Weights of a small CTC image transcriber.
Model: 4.81M parameters, 64-pixel images, arch vit, norm layernorm, patch size [4, 4], width 192.
Training: soap at rate 0.0029, 8500 steps, batches of 128.
Rows from block 2 of a small CTC image transcriber, named by matrix and row number. Rows with one number belong to one neuron. Each number is 128 + 24 x the weight over its row's rms, rounded and kept within 0 to 255. All counts start at 0.
Before each neuron's rows are labels from the 100 images, of 14976, where the neuron reaches its largest size: "strongest on" is what is common among them. Only what is clearly more common there than usual is listed. The data: short English words printed on busy colour backdrops. In brackets: how many of the 100.
# gate: MLP gate (model.blocks.2.mlp.gate.weight, 768x192), inputs 0-191
# fc1: MLP up (model.blocks.2.mlp.fc1.weight, 768x192), inputs 0-191
# fc2: MLP down (model.blocks.2.mlp.fc2.weight, 192x768, transposed), outputs 0-191

strongest on: yellow ink (46)
gate.9 [121 114  84 104 147 117 136 174 144 139  98 109 143 157 109 138 129 162 111 104 160 129 190 102 106 120  76 152 111  86 164 156 157 125 110 124 144 137  99 121 149 123 131 132 116 169 122 171 144 127 145 109 147  94 142 128 115 137  97 148 137 152 157 134 129 131  85 142 111 112 105 161  96 121 171 163  93 124 118 146 150 164 117 122  94 125 153 115  91 129 112 157 134 123 152 152  98 114 145 136 121 155 147 124  94 144 114 131 108 136 124 120  97 140 159 161  97 121 110 129  97 140  92 161 155 133  83 134 135 184 119  93 162 128 109 161  94 116 130 134  96 101 101 122 109 127 121  73 116 147 133 170 105 122 173 155 103 121 117 137 169 147 129 140 125 144 155  80 136 149 131 159 113 148 143 138 109 140 115 110 120 156 137 153 134  66 124 117 105 148  66 150]
fc1.9 [115 129 146 136 119 120 134 113 135 108 118  97 109 147 106 107 154 146 139 111 156  84 137 109 131 139 110  84 114 178 106 113 160 125 121 148 160  79 130 155 164 160  84  99  97 125 130 135 154 117 135 111 140  96 132 141 167  98 178 104 120 120 118 115 136 117 111 133 197 106 146  81 119 126 116 104  86 117 128 117 148 108 144 108 113 139 116 156 122 113 107 162 133 118 105 167 127 124 110 152 133 134  92 138 137 111 166 118 152 116 153 159 129  87 125 178 163 145 130 139 166 132  93 133 123 130 114 114 127 105 172 123 110 117  63 144 131 101 144 109 111 136 104 122 142 146 116 133 145 168 136 167 139 195 122 165 107 131 120 166  98 148 156 123 139  87 148 175 124 131 123 149 137 150 121 119  74 142  76 101 129 148  80 164 142 132 145 154 150 125 152 128]
fc2.9 [128 149  93 128 177 106 138 111 154 106 149 153  96 113 132  87 136 157 158 113 165 155 148 126 108 126 132 134 106 117 137 101 133 121 124 115 154 100 138 108 126 118  96  87  98 145 125 110 152 168 111 132 156 113 148 123 140 106 146 136 125 171 116 128 144 158 103 173 142  90 126 141 109 116 133 182 109 106 133 137 134 156 167 124 141 115  79 128 112 153 128 102 177 171 113 142 163  69 117 100 136 145  93 121 142 109 148 165 140 101 117 159  92 120 172 167 131 102 159 115 127 110  95 124 114 132 132 158 122 106 122 119 116 152 109 120 120 124 160 152 118 141 109 102 118  91 129 131 159 191 125 150 144 166 132  92  99 113 155 155 136 137 154 147 131 129 164 148 139 131 130 155 155 101 121 134 171 141 148 158 140  83  73 178 154  97 173 128 149 111 142 154]

strongest on: yellow ink (25)
gate.262 [132 165  90 137  92 146 129 145 121 129 133 144 130 117  85 102 164 144  99 138 126 124 143 133 124 121 114 145 170 127 105 105 118 125 107  99 170 157 141 104 110 110 112 119 155 128 133 142 116 150 137 125 114 151 103 153 121 157 114 128 136 130 130 139 140 157 134 179 140 145 129 107 137 108  76 153 137 128 101 122 179  84 108 135  97  68 123 107 132 116 104 148 171 137 113  72 183 144 143 117 136 142 118 153 139  84 149 132 131 124 136 148 108 143 118 155 158 163 157 118  96 131 103 139 115 165 124 110  87 134 169 131 132 153 155 156 137 128  73 138 127 148  76 160 123 146 134 124 141 146 117  94 142 175 126 107 139 148 115 156 184  98 113 131 113 132 151 145 134 169 123 110 102 102 147  86 132 145 128 114  92  83 133 133 160 115 129 129  66 151 123 196]
fc1.262 [127 155 125  97 122 137 132 139 102  83 135 108 140 171 129 158 140 101 105 144 129 139 108 115 159 146 125 116 130 139 136 112 118 160 135 105  88 113 152 113 152 124 108 141 165 118 127  93 104  99  93 152 167 139 134  70 121 125 110 118  88 121 137 162 119 121  87 186 120 144 145 147 142 137 147 128 107 173 146 120 142 126 181 171 138 160 151 142 143 133 119 113 204 194 136 126 148 121 118 115 102 137 147 158 124 109 134 136 141 177 137 161 107 139 150 154 128 157 132 130 114 149 126 115 114 137 146 104 125 126 130 147 150 136  95 112 178  69 134 108  96 168  99 138 157 110 130 148 119 111 125 134 117 208  84 151 135 150 170 118  82 127  98 120 103  82 121 165 128 129 126 114 143 121 118 144 148 136 104 110 135 115 117 125 119 148 156 138 164 146 164 138]
fc2.262 [152 113 167 151 124 127 130 168  94 109 153 114 138 133 163 153 143  98 149 114 141 105 105 151  97 108 161 151  72 116 179 144 133 113 128  93  86  98 132 153 144 128 127  88 136  84 122 116 136 118 110 149 135 151  88 133 114 135 172  97 130 103 114 142 105  92 140 104 151 129 148 121 142 110 133  96 117 131 177 163 120 148 155 118  97  99 119 121 109 123 169 123 118 132 157 148  93 149 127 105  94 113 161 119 120 138  76 134 120 161 134 124  91 120  92  60 144 129 151  77 141  80 135 148 125 140 145 113 154 140 141 165 139  94 111 111 118 135  83 108 144 124 119 109 127 146 108 135 101 132 117  88  95 108 109 127 117 141 170 105  89 176 125  86 147 123 113 116 129  96 114 166 123 150 119 124  85 103 128 149 135  99 154 112 121 119 140 178 139 104  94 109]

strongest on: blue ink (31)
gate.415 [139 130  89 135 116 133 128 132 156 124 135 171 146 167 158 183 141 119 131 143 123 126  95 117 164  97 109 124 114 102 127 130 134 136 139  93 155 154 140  81 118 116 111 142 124 136  92 103 115 129 138  99 156  94 126 179 112 128 118 117 131 120 120 164 111 132  82 152 176 169 121 145 146 118 149 133 182 156 172  98 109 177 114 147  72 175 187 129 153 142 116 105 121 150 138 152 136 118 167 146 123  71 118 111  86 106  90  90 120 119 155 146 136 143 135 144 146 128  93 103 149 136 167 114 134 113 111 138 160 106 144 124 128 145 152  79 136 114 139 132  84 172 141 140 128 141  92 157 107 134 133 178 116 122  77 135 134 130 134  95 145 100 122 129  91 117  89 110 110 110 131 121 113 145 130 114 114 107 149 118 146 116 123 132 140  78 151 140  99 148 163 144]
fc1.415 [129 120 145 130 116  96 124 133  94 142  99 152 147 101 163 139 123 168 166 127 111 125 128 117  90  78 136 112 137  99 152 155 137 108 140 123 127 147 154  99 132 127 113 125 122  95 121 151 151 123 139 156 119 131 106 155 134 100 143 116 105 105 129 145 129 120 134 154 114 134 144  96 112 180 127 164 173  92 159 104 141 114 170 126 160 134 114 140 157 138 121 100 169  88 130 136 164  87 185 122 133 148 169  94 148 106 124 116 103 118 119 119 121  98 142 110 147 102 109 167 107 135 107 115 115 170 128 135  69 128 112 115 108  87 152  94 130 137 117 112 129 118  95 125  75 151  98  79 137 114 120 159 163  77 178 125 150 128 151 151 147 158 133  93 114 150 149 133 158 166 137 172 109 140 155  82  97 116 158  91 126 102 140 140 101 150 134 108 121 120 154 167]
fc2.415 [155 133 148 133 133 113 126 141 110 134 130 156 144  98 135 139 109 134 134 160  99 117 102 113 140 110 150 128 139 119 117 102 120 143 117 106 150 123 144 119 126 128 117 128 104 131 113 143 119 152 112 119 152 144 133 145 126 102 123 142 148 105 132 144 142 156 136 173 125 123 136  93 106 142  74 148 150  80 165 193 136 138  67 154 120 149 111 139 113 142 182 146 127 109 136 165 137 180 135 165 129 107 118 129 137 147 134 124 107 119  77 127 109 124 202  89 161 133 123 112 120 130 132 149 129 136 142 152  74 128 164 113 128 109 124 120  81 112  80 152 135 140 118 114 119 102  94 172 135 125  82 153 131 139 136 104 106 126 132 162  72 128 146 100 143  76 104 152 154  68 165 130 110 204 123 144 126  94 153 104 114 117 120 153 132 153  95 136 157 138 127 172]

strongest on: blue ink (30)
gate.432 [143 125 138 153 124 101 108 117 143 127 140 115 161 123 165 162 126 111 122 158 144 108 129 103 125 151 137  88 107 133 109 128  99 115 144  83 154 149 139 126 166 139 136 128 119  92 109 124 140 162 119 177 106 140 108 138 147 181 128 137 146 124 106  89  69 117  88  85 108 155 100 173 183 168 126 146 173 170 102 106 188 127 143 147 121 123 168 154 152 140 126 127 149 122 139 100  84 125 143 127 128 134 142 122 100 155 114 134  82 145 160 157 114 142 138  93 141 138 147 115  99 106 118 137 137 101 139 119 135 168  90 137 138 161 114 106 111 134  95 142 157  88 179 113  97 140 147 153 123 135 140 118 174 123 148 137 122 179 148 142 143 134 149 113 112 161 131 110 137 149 112 114 196 129 106 104 141  98 128  89 127 118 133 104  97 112 142 147  90 119 115 160]
fc1.432 [132  95 123 148 172 149 135 104 135 161 148 137 164 152  86 116 116 109 141 129  92 159 108 163 160 105  96 114 152 136 108  96 106 149  74 105 139 136 144 127  97 120 141 144 115  90  97 144 153 125 148 116 157 123 137 158 132  94 152 131 149 138 114 133 108 118  90 130 128 118 148 174  90 117 129 128 111 130 140 175 104 139 103 138 114 103  86 123  94 121 131 114 182  91 114 108 134 118  93 140  83 105 103 106 125 112 157 128 127 127 116 120 155 132 170 145 129 128 152 161 111 125 156 127 100 138 137  71 129 147 136 107 163  99 130 141 150 118 151  90 107  98 156 129 125 122 117 130  70 157 107 163  97 140 153  98 152  99 125 108 140  89  87 119 122 157  89 129 118  74 177 163 138 107  82 135  92 105 103 119 138 129 120 145 168 113 126 161  99 103 148 117]
fc2.432 [154 125 121 124  97 140 121 130 174 120 114 116 181 128 113 129 158 157 135 143 116 136  82 147 153 105 115 113 167 108  96 103 141 139 145 153 115 108 149 119  88 120 112 109 155 130 131 139 160 159 119 146 106 107 157 169 146  94 129 157 152  99 151 140 144 101  75 120 153 153 114  94 167 102 161 115 137 136 128 154  83 119 122 130 136 123 139  65 124 147 143 117 126 117  92 127 161 142 108 135  90 122  80 101 115  63 124 124 139  78 110 111 144 128 157 112 160 144 128 139 146 168 145 137 139 141 176 165 167 117 135 101 143 121 143  79 140 112 116 115 133 124 153 145 121 150  93 127 164 131 123 137 107 157 152 140 147 157 172 135 125 112 129 121 143 156 132 129 170  97 112 115  88 114 103 192  93 152 130 128 128 102  98 128 168 146 129 110 157 142  80 142]

strongest on: red ink (36)
gate.55 [126 105 159 105 152 108 133 114 128 129 139 105 158 141 125 118 115 142 119 165 134 123 128 164 109 113 150 139 153 159 140 153 129 150 136 162 117 198 177 141 149 113 116 115  90 106  87 163  89 106 111 137 128 136  85 119 120 164 131 151 131 138 117 156 114 120 149 145 149 147  81 145 104 113 146 128 109 125 142 126 122 109 178  83 137 107 127 101 119 107 120 129 160 118 139 108 138 147 107 117 150 109 103 152 125 138  82 144 141 157 152 100 114 198 128 124 158 131 139 111 137 107 172 148 164 127 140 142 181 123 108 137 101 142 123 146 111 125 130 101 109 130 132  96 113  83 132  86 124 122 128 119 155 111 163 154 127 140 165  66 150 103 118 148 133  80 138  55 141 129 113  96  91 148 107 129  74 116 134 143  87 117 145 163 113 102 132 144 123 117 134 178]
fc1.55 [149 133 145 120 111  91 128 121 130 147 133 133 133 181 102 103 133 122 120 138 109 118 172  99 127 167  86 102 161 169 130 154 117 128 160 109 111 116 123 119 128 128 127 125 143 150 102 126 129 107 171 118 129 141 130 167  93 100 104 122 101 107 132 131 123 132 117 159 148 126 135 119 133 152  78 144 146 126  94 179 133 119 133 174 155 104 153 132 144 146 156 133 107  89 159 163 133  93  59  97 112 137 110 130 119  80 139 119 101 168 120 150 119 118 109 168 110 150 152 111 167 120 137 133 164 188 117 133  96 108 132 124 138 147 104  73 122 135 141  49 121 166 127 136 110 155 159 115 135 138 140 115 111 107 136 110 130  77 146 102 135  89 158 130 112 116 143 134  72 104 105 170 142 123  86 120 128 116 120  94 144 115 121 131 132 135 115 123 147 165  88 160]
fc2.55 [145 103 131 157 133 105  94 152 123 102 124 138 124 140 158 111 134 109 167 143 107 140 195 109 123 158  98 141 111  87  72 137 143 114 128 124 139 112 122 123 147 141 122 110 129 169 114  92 123 149 174 120  91 148 124 136 100 143 142 152 124 135 153 153 118  96 122 158 108  80 128 128 116 126  81  85 130 134 132 125 135  84 103 160 158 114 165 139  88 142 175  92 118 127 132  84 179 107 119 117 118 159 124  94 103 120 160 115 125 131 123 129 165 128 116 139 130 138 138  93 168 119 169 113 115 141 115 105 142 142 121 143 116  88  86 128 155 124 132 126  97 103 157 147 135 106 139 112  90  89 184 146 118  75 102  88 141 120 159 133 118 132  96 114 144 163 146 150  83 167 138 103 121 165 123 125 113 129 131 108 109 136 116 166 162 113 137 100 165 119  82 124]

strongest on: yellow ink (37)
gate.499 [146 141 122 156  92 120 177 126 114 139 173 130 147  97 142 117 145 154 142 145  83  77 102 138 132 131  56 150 115 113 161  88 133  89 113 138 111 142 129 143 107 147 124 116 173 136 130 121 155 143 136 127 165 140 163 130 177 170 104 133 118 116 105 112 116 142 119 124 162 120  79 114 128  89 132 137 156  91 106 115 145 135 170 139 132 125 116  95 162 128 116 138 169 143 101 160 134 129  99 140 129 138  85 142 143 167 107 174 100 130 132 127 124  91 129 101 183 138 145 177 117 162 101 122 132 146  92 162 109 140  84 158 167  99  97 156 122 166 172 114 123 127 134 134 154  96 160 113 137 145 140 126 128  63 105 112 155 143 147 128 143 128 185 148 151 157 115 129 109 113 125 143 117 132 108 125 155 121 148 146 123 148 133 144 140 148 106 122 160 121 124 113]
fc1.499 [144 129 116  95 149 127  96 137  90 113 101 141 136 129 119 122 132 111 102 182 136 131 133 136 121 151 130 112 164 128 102 156 101 146 139 106 120 138 140 136 161 165 135 155 165 127 155 141 117 100 124 174  53 111 147 106 113 119 141 164 127 151 155 165 157 140 124 118  90 179 132 128 126 145 167  89 123 137 123 127 141 114 106 116 106  98 125 159  41 121 115 122 140  99 105 173 113 105 188 104 135 116 157 170 188 128 138 152 105 134 127 116 112  94 124 140 124 148 116 100 141 162 159 163 117 100 135 123 145 141 137 140  85 128 138 101 146 123  91 126 131 119 143 170 164 159 146  77  92  75  90 142 134 148 115 103 144 102 125 115 115 139 116 140 140 137 141 157 140 117 161 112 149 138 136 142 115 125  91 136 124  94 115 118 110  94 132 104 135  92 122 157]
fc2.499 [159  97 120 115 130 140 166  95 137 110 143 141 131 126 110 100 148 119 152 143 131 115 128 118 131 151  69 173 132 152 127 109 116 122 148 124 147 150 172 136 107 152 158  98 152 148 122 181 149 143  98 135  61 119 138 156 161 136 101 122 105 165 149  99  94 151 131  97 166 182  59 128  72 119 129 120 125 128 130 121 158 132 126 113 128 103 138 101 146 154 137  97 153 141  84 125 111 133 109 140 140  94  97 149 151 111 151 161  82 147 132 115 136 123  79 124 114 163 127 145 152 154 170 106 112 122 116 163 138 104 115 113 119 125 127 148 140 123 107 150 114 128 148 110 180 109 130  67 102  89 117 133 157 132 135 118 128 125 160 111 135 132 141 141 161 162 146 122 174 147 127  86 110 110 101 130  71 119 153 135 135  88 107 135 120  95 150 105 115 124 126 137]

strongest on: yellow ink (34)
gate.617 [132  90 136 149 123 139 166 176 122 141 116 124 146 123 127 126 113 128 123 154  77 109 166 137 127 106 109 178 132 134 157 118 117 124 113 119 125 126 114 138 116 135 130 104 135 124 125 152 123 110 121 141 124 125 134 121 159 140 138 146 151 147  54 151 101 133 143 143  82 122 149 181 125 108 157 164 179 111 137 108 138 155 142  87  70  97 100 119 122 117 125 108 207  84 129  88 175 173 103 114 119  93 110 130 101 169 147 135 100 120 110 154 175 154 141 132 128  99 132 155 144 114 149 101  92  97 134 119 169 137 136 117  90  74  79 107 107 110 149 134 125 125  91 150 107 144 107 117 134 140 154 148 114 127 140 106 115 130 120 152 120 155 119 125 118 138  89 137 166  85 126  98 113 122 147 163 113 143 142 169 118 125 121 147 166 113 120 111 128 139 162  93]
fc1.617 [142 126 113 103 124 153  94  98 135 152 110 146  95  71 159 116 142 142  98 115 166 130 140 121 105 152  83 136  53 135 130 118 107 110 152 126 134 128 124 140 121 144 172 124 114 128 147 135  96 126 152 111 118 134 135 110  82  96  85 117 158 131 157 158 118 110 107 153 128 141 104 118 134 143 123 114 105 128 111 109 127 109 122 120 140 127 133 104 134 107 154 114 110 133 131 107 139 108 136 155 104 108  59 162  95 131 126  99 154 125 150 117 108  93 153 106  85 143 115 119 109 198 146 135 129 112 135 160  93 116 106 151 135 158  94 141 117 145 101 138 116 137 122 151 151 158 120 128 112  96 140 117 163 169 136 126  76 148 120 155 165 132 158 122 104 160 119 132  92 104 165 200 126  67 113 136 120  93 104 150 165 150 147 164 107 136 101 109 135  96 112 159]
fc2.617 [139 147  89 104 120 143 106  95 181 136 119 124 115  44 130 174 108 139 137 131 143 131 126 108 127 128  99 143 104 108 118 152 123 117 124  76 127 117 116 128 137 129 153 120 146 134 159 132  74 135 163 114 129 155 154  96 125 111 136 113 167 145 117 129 124 132 109 140 177 149  90  90 192 148 109 114 123 136 158 167 139 109 145 126 124 131 143 138 107 129 136 127 132 115 152 106 136 124 131 157 103 144  54 149 112 119 109 113 115 136 146 115  95 159 132 120 123 121  90  88 147 159 154 163 122 119 140 162  92 155  88 144 159 154  97 130 119 110 163 130  93 156 112 157 134 159 126 118 130  93 150 145 112 121 107 155  54  87 105 122 146  82 133 101 125 131 159 159 133 130 148 147 134  97 145 163 118 129 104 119 140  92 100 140  74 139 108 152 124 118 115 131]

strongest on: red ink (28)
gate.127 [140 121 101 116 128 113 143 109 115 149 151 164 170 110  92 142 137  93 130 137 128 137 149 117 135 112 139 124 143 122 131  89  91 133 103 130 183 116 127 158 117 115 100 138  79  98 121 148 119 165 120 114 131 160 118 160 146 100 134 114 146 113 121 137 134 132 148 112  99 111 139 114 141 136 108 134 114 116 139 126 158 165  86  89 139  83  99 109 158 127 149 109 152 121  89 153 123 113 105 153 134 127 154 103  70 157 119 128 131 125 137 152 161 145  59 140 127 102 174 143 132 121 102 137 147 121  85 197 150  82 120 109 116 105 141 136  94 144 127 136 128 106 126 173 149 121 122 143 126 128 109 131 111 137 100 131  94 101 120 105 154 150 135 158  88  97 111 141 144  90 135 130 129 118  83 106 121 112  97 120 168 153 137 107 171 162 170 101 140 152 101 210]
fc1.127 [108 138 111 142 170  95 116 104 105 116 102 142 117  87 139  92 126 136 141 118 121 150 117  77 139 124 125 149  85 120 140  91 123 123 106  86 140 105  96 113  85 138 119 151 120 121 123 148 110  87 126 123 103 117 122 152 121 134  88 138 169 109 142 132 151  99 109 155 141 141  85 124 149 117 100 164 147 131 138 143 116 162 117 121 160 100 110 171 150 136 152 150 103 101 159  88 145 114 105  91 173 154 171 101 117 123 131 142 173 139 138  69 114 103 166  62 120 144 109 131 107 119 105 146 113 147 164  89 117 134 182 121 137 126 133 111 139 146 151 141 103 129  92 148 131 174 168  86 129  92 103 171 165 122 127 148 125 135 114  99 128 124 116 165 104 108 122 134  96 155 122 119 103 136 111 129 101  80 108 111 127 123 108 135 115 134 184 126 170 135 129 140]
fc2.127 [ 98 136 150 163 104 148 133 133 148 162 142  93 102 104 105 135  90 121 144 138 105 106 167 113 145 133 124 105 111  97 124 118 113 104  97 146 117 148  85 133 125  56 111 165  78 144 133 108 109 137 101 135 100 143 114 134 117 149 122 143  87 146 129 151 106 131 132 105 121 135 129 106 179 178 109  92 146 153 152  95 106 140 133 126 145 103 136 111 102  81 103 158  92 133 134 129 167 142  94 115 100 136 128 121  99 100 138 115 108 121 132 130 130 116  96 118 130 112  74 133 154 100 155 141 149 140 118 155 158 108 167 111 129  93 151 122 131 115 121 164 119 139 149 129 143  89 128 162 119 126 161  97 114 151 115 167 122 156 131 101 174 127 123 148  93 108 139 117  69 129 137  90 156  82 109 120 175 135 100 116 137 124 138 127 181 138 173  97  95 131 138 179]

strongest on: blue ink (42)
gate.548 [115 121 130 135 141  75  98 120 104 118 134 128  83 128 121 123 132 132 160 149 131 159 130  98 138  85 148  81 109 113 174 139 107 133 151 118  96 121 124 125 102 164 174 145 167 187 103 102 100 132 180 118 126 166 107 137  95 122 106 137 178  72 136 129 134 127 158 136 106 155  73 176 120 103 155 127 167 121 168 118 150 159 168  99 124 111 145 155  95 120 125 161 125 152 120 106 139 124  75 133  79 118 107  69 137 124 154 147 132 138  90 112 155 143 106 150 168  96 134 116 138 159 131 132 143 101 112 112 118 111 151 116 107 130 136 104 105 128 109 161 154 100 129 129 141  96 104 118 139 112 114 160 132 107 125 107 151 130 135 125 144 102 116 129 110 111 147 128 138 138 115 175 130  91  91 178 127 119 159 132 112 106 108 136 115 125 131 134 118 176 162 130]
fc1.548 [175 130 139 160 153 103 118 120 106 105 147 143 135 116 117 138  85 119 159  97 169 142 132 153 102 136 113 137 160 151 129 109 118  99 106 182 152 133 117  70 112 142  95 147  94 164 122 127 148 134 151 112  98 160 103 120 103 135 121 162 117 151 140 182 167 146 132 160 138 105 141 124 119 136 173 147 149 136 106  99 125 100 169 138 153 154 131 116 139  89  67 145 129 119 159 188 113 112 159 116 140 113 124 161 117 122 135 120 119 121 154 111 151 117 152 109 126 129  94 148 117 107  71 120 122 114  96 138 125 147 144 132 146 188 111 155 155 155 143 119 116 133 136 114 166 138 126 147 140  94  86 100 111 143  93 166 101 147 128 144 104 157 116 133 178  97 139 109 125 130 153 132 119 107  95 153 157 108 173  99 127 159 122 140 139 159 118 114 153 113  81  94]
fc2.548 [152 125 172 132 103 137  97 113 139 120 143 151 107 133  87 106 144  85 164 139 144 136 170 160 106  66 143  96 121 134 130 149  75 128 110  99 101 144 139 107 128 158 132 159 112 143  96 155 115 112 138 107 100 134 113 118 139 143  99 144 112 135 126 170 113 151 140 174 122 176 117 126 120  98 184 142 140 150 161  72 118 124 122 138 144 112 185  97 127 160 134 151 125 120  84 149 111 139 128 125 135 141  76 131 129 165 106 101 168 146 146 177 140 159 167  82 123  93 116 100 159 132 152  96 106  87 100 110 118 146 145 119 128 165 148 114  97 135 121 127 152 152 109 106 144 110 120 118 143 112  86 129 107 105 110  94 144 148 158 114 117 126 116 129 121  96 163 129 132 118 145 111  78 119 101 121 169 119 145 101 131 147 133 145  66 134 142 131 121 137 141 130]

strongest on: blue ink (48); purple ink (28)
gate.53 [155 128 143 163 113 123 158 118 155 102 109 113 147 119 103 165 168 130 110 102  82 112 128  84  99 125 174 114 138 146 144  80 101 131 129  71 110 151 155 136 150 141  86 146 103 140 167 105 166 131 177 162 144  86 135 121 131 136 134  99 120  93 142 154 148  94  90 125 141 115 148 121 127 124 117  96 135 153 146 109 137 121 162 150 131 143 160 138 114 151 110  90 104 137 121 101 149 121 148 130 138 133 157 133 115 153 132  78 142 128 129 134 126  85 146 137 176 172 111 132 161 123 146 157  98 153 169 123 112 104 116 135 128 110 156 134 130  95 122 147 177  85 155 138 128 127  58 125 165 124 136 122 135 123 134 126 159 132  89 123 117  78  88 151 162 165 121 137 119 153 143 171 114 153 129 122 137 107 146 109 109 120 135  75 123 109 146 129  96 126 142  84]
fc1.53 [132 107 119 173  70 176  90 127 132 123 145 103 156 158 131 119  96 141 171 112 134 107 126 171 116 121 173 166 153 173 102 119 111 142 103 154 141 163 102 145 132 130 128 107 119 150 145 126 140 142  86 172 164 108 175 134 159 147 151 121 118 102 102 118  79 114 101 115 132 149 160 127 143 142 150  89 139 124 125 133 144 108 122  99 130 144 130 105 155 138 161 137  88 176 126 141 113  93 142 142 120 116 108  54 141 125 159 130 101 126 130 152 144 124 145 136 141  79 129 125 100  81 144 133 116 131 106 118 174 156 155 141 148  85 163 122  78 123 136 118 140 119 118 103 164 124 127 113 114 122 138 112 116 137 159 130 127 105 112 139 137 106 124 128 132 164 109 192  88  93 103 122 142 134 128 180 113 118 164 126 101 120 118  99 149 110 172 138 131 153 122 146]
fc2.53 [126 109 122 129 125 118  95 143 130 112 151 121 186 165 120 169  83 108 158 106 106 115 110 137 151 148 105 180 152  76 128 103 124  89 115 115 124 118  89 112 119 146  84  93 125 159 124 149 143  93 116 144 129 115 117 133 128 149  78  96  75 129 127 129  93 134 148 114 152 137  89 125 123 119 116 118 124 135  58 126 129 119 119 118 102 129 100 115 112 151 158 108  97 148  82 121 139 149 101 155 151 121  73 106 127 122 135 112 146  66 137 143 172 118 132 107 111 149  90 145 124 115 160 134 119 115 111 166 187 102 132 141 152 141 120 112 107 121 103 119 147 136  73 104 144  95 153 108 127 120 119 128 145 122 140 158 140 161 104  94 100 141 132 111  86 147 111 141 143 138  90 115 103  96 142 141 119 125 143  84 149 149 119  89 146 130 169 141 131  90 133  95]

strongest on: blue ink (28)
gate.578 [123 142 157  97 135 110 122 133 133 136 144 131 122 170 126 106 116 113 118  89 116 115 144 146 113 164 170 125 128 126 116 123 101 122 170  89 126 145 150 146 126 117 150 141  72 143 115 146 154  88 151 120 117 126 117 105  80 139 108 171 184 127 131 122 127 147 148 160 135 139 134 137 140  90 165 122 165 129 121 136  93 131 144 148 111 158 117 133 130 176 152 117 201 148 133 135 103 188 105 101 124 136  84 174 128 139 157 157 103 141  99 193 135  73 101 144 144 107  92 103 130 127 130 121 151 140 166  98 115 127 128 169 151 120 108  82 168  93 136 125 142 111 117  99 175 155 119 135 107 150 147 167 146  81 150 138 148 120 115 118 115 141  92 136 101 135 138 152 131 138 114 123 113 122 100 130 134 129 158 133  88 125  93  96 150 104 124 129  97 116 145 164]
fc1.578 [101 118 140 105 140 104 161 144 112 107 131 103 136  90 151 171 151 109 156 132 140 130 159 117 135 130 114 148 143 125 145 155 153 153 106 133 116 130 115 129 123 102 152  77 152 169 138 155  87 160 137 134 147 123 151 107 115 128 111 113 130 109 142  78 124  93  98 147 152  93 130 157 147 139 118 106 134 135 107 147 116 164  75 139 125 121 149 146 144 112 110  99 126 103 154 149 154 135 133 127 116 109 151 137 167 124 134 127 152 108 137 147 121  92 162 121 128 137 140 160 149 164 165 152 174 113 110  97 154  96 125  78 140  64 186 140 166 114 163  67 102 144 153 180 137 150 103 135 135  93 170  90 144 107 133 140 124 124 156 151 128  98 172 171 164 116 137 140 155 124 124 128 143 151  93 124  80  95 146 121 162 137 128 129 130  86 130 140 107 161 144 136]
fc2.578 [114 132 142 147 147 111 118 122 163 156 136 148 114 157 160 188 136 123 115 100 110  97 136 161 101 108 125  96 218 125 113 149 133 139 155 112 143 130 145 119 113 143 132 133 125 109 132 122  92 164 102 165 149 124 157 139 119 161 149 139 148 120 166 158 128 138 100 122 138  92 103 167  95 143 117 115 110 163 120 128 125  78 110 107 167 128 113 157 131 109  75 117 113 142 156 116 166 152 157 125 132  86 131 109 129 137 119 126 123 172  98 128 146 114 148  76 154  93 124 110  92 119 153 163 153 134  61 102 178 143 119 134 161 121 123 131 137 133 116 130 122 134 129 112 129 139 116 198 148  83  93 106 146 129 117 161 133 181  80 125 170  99 120 106 114 147 133 129 154 120 120 126 149 148 141  93 138 124 127 162 156 109 116 159 113 142 116 112 144 113 122 129]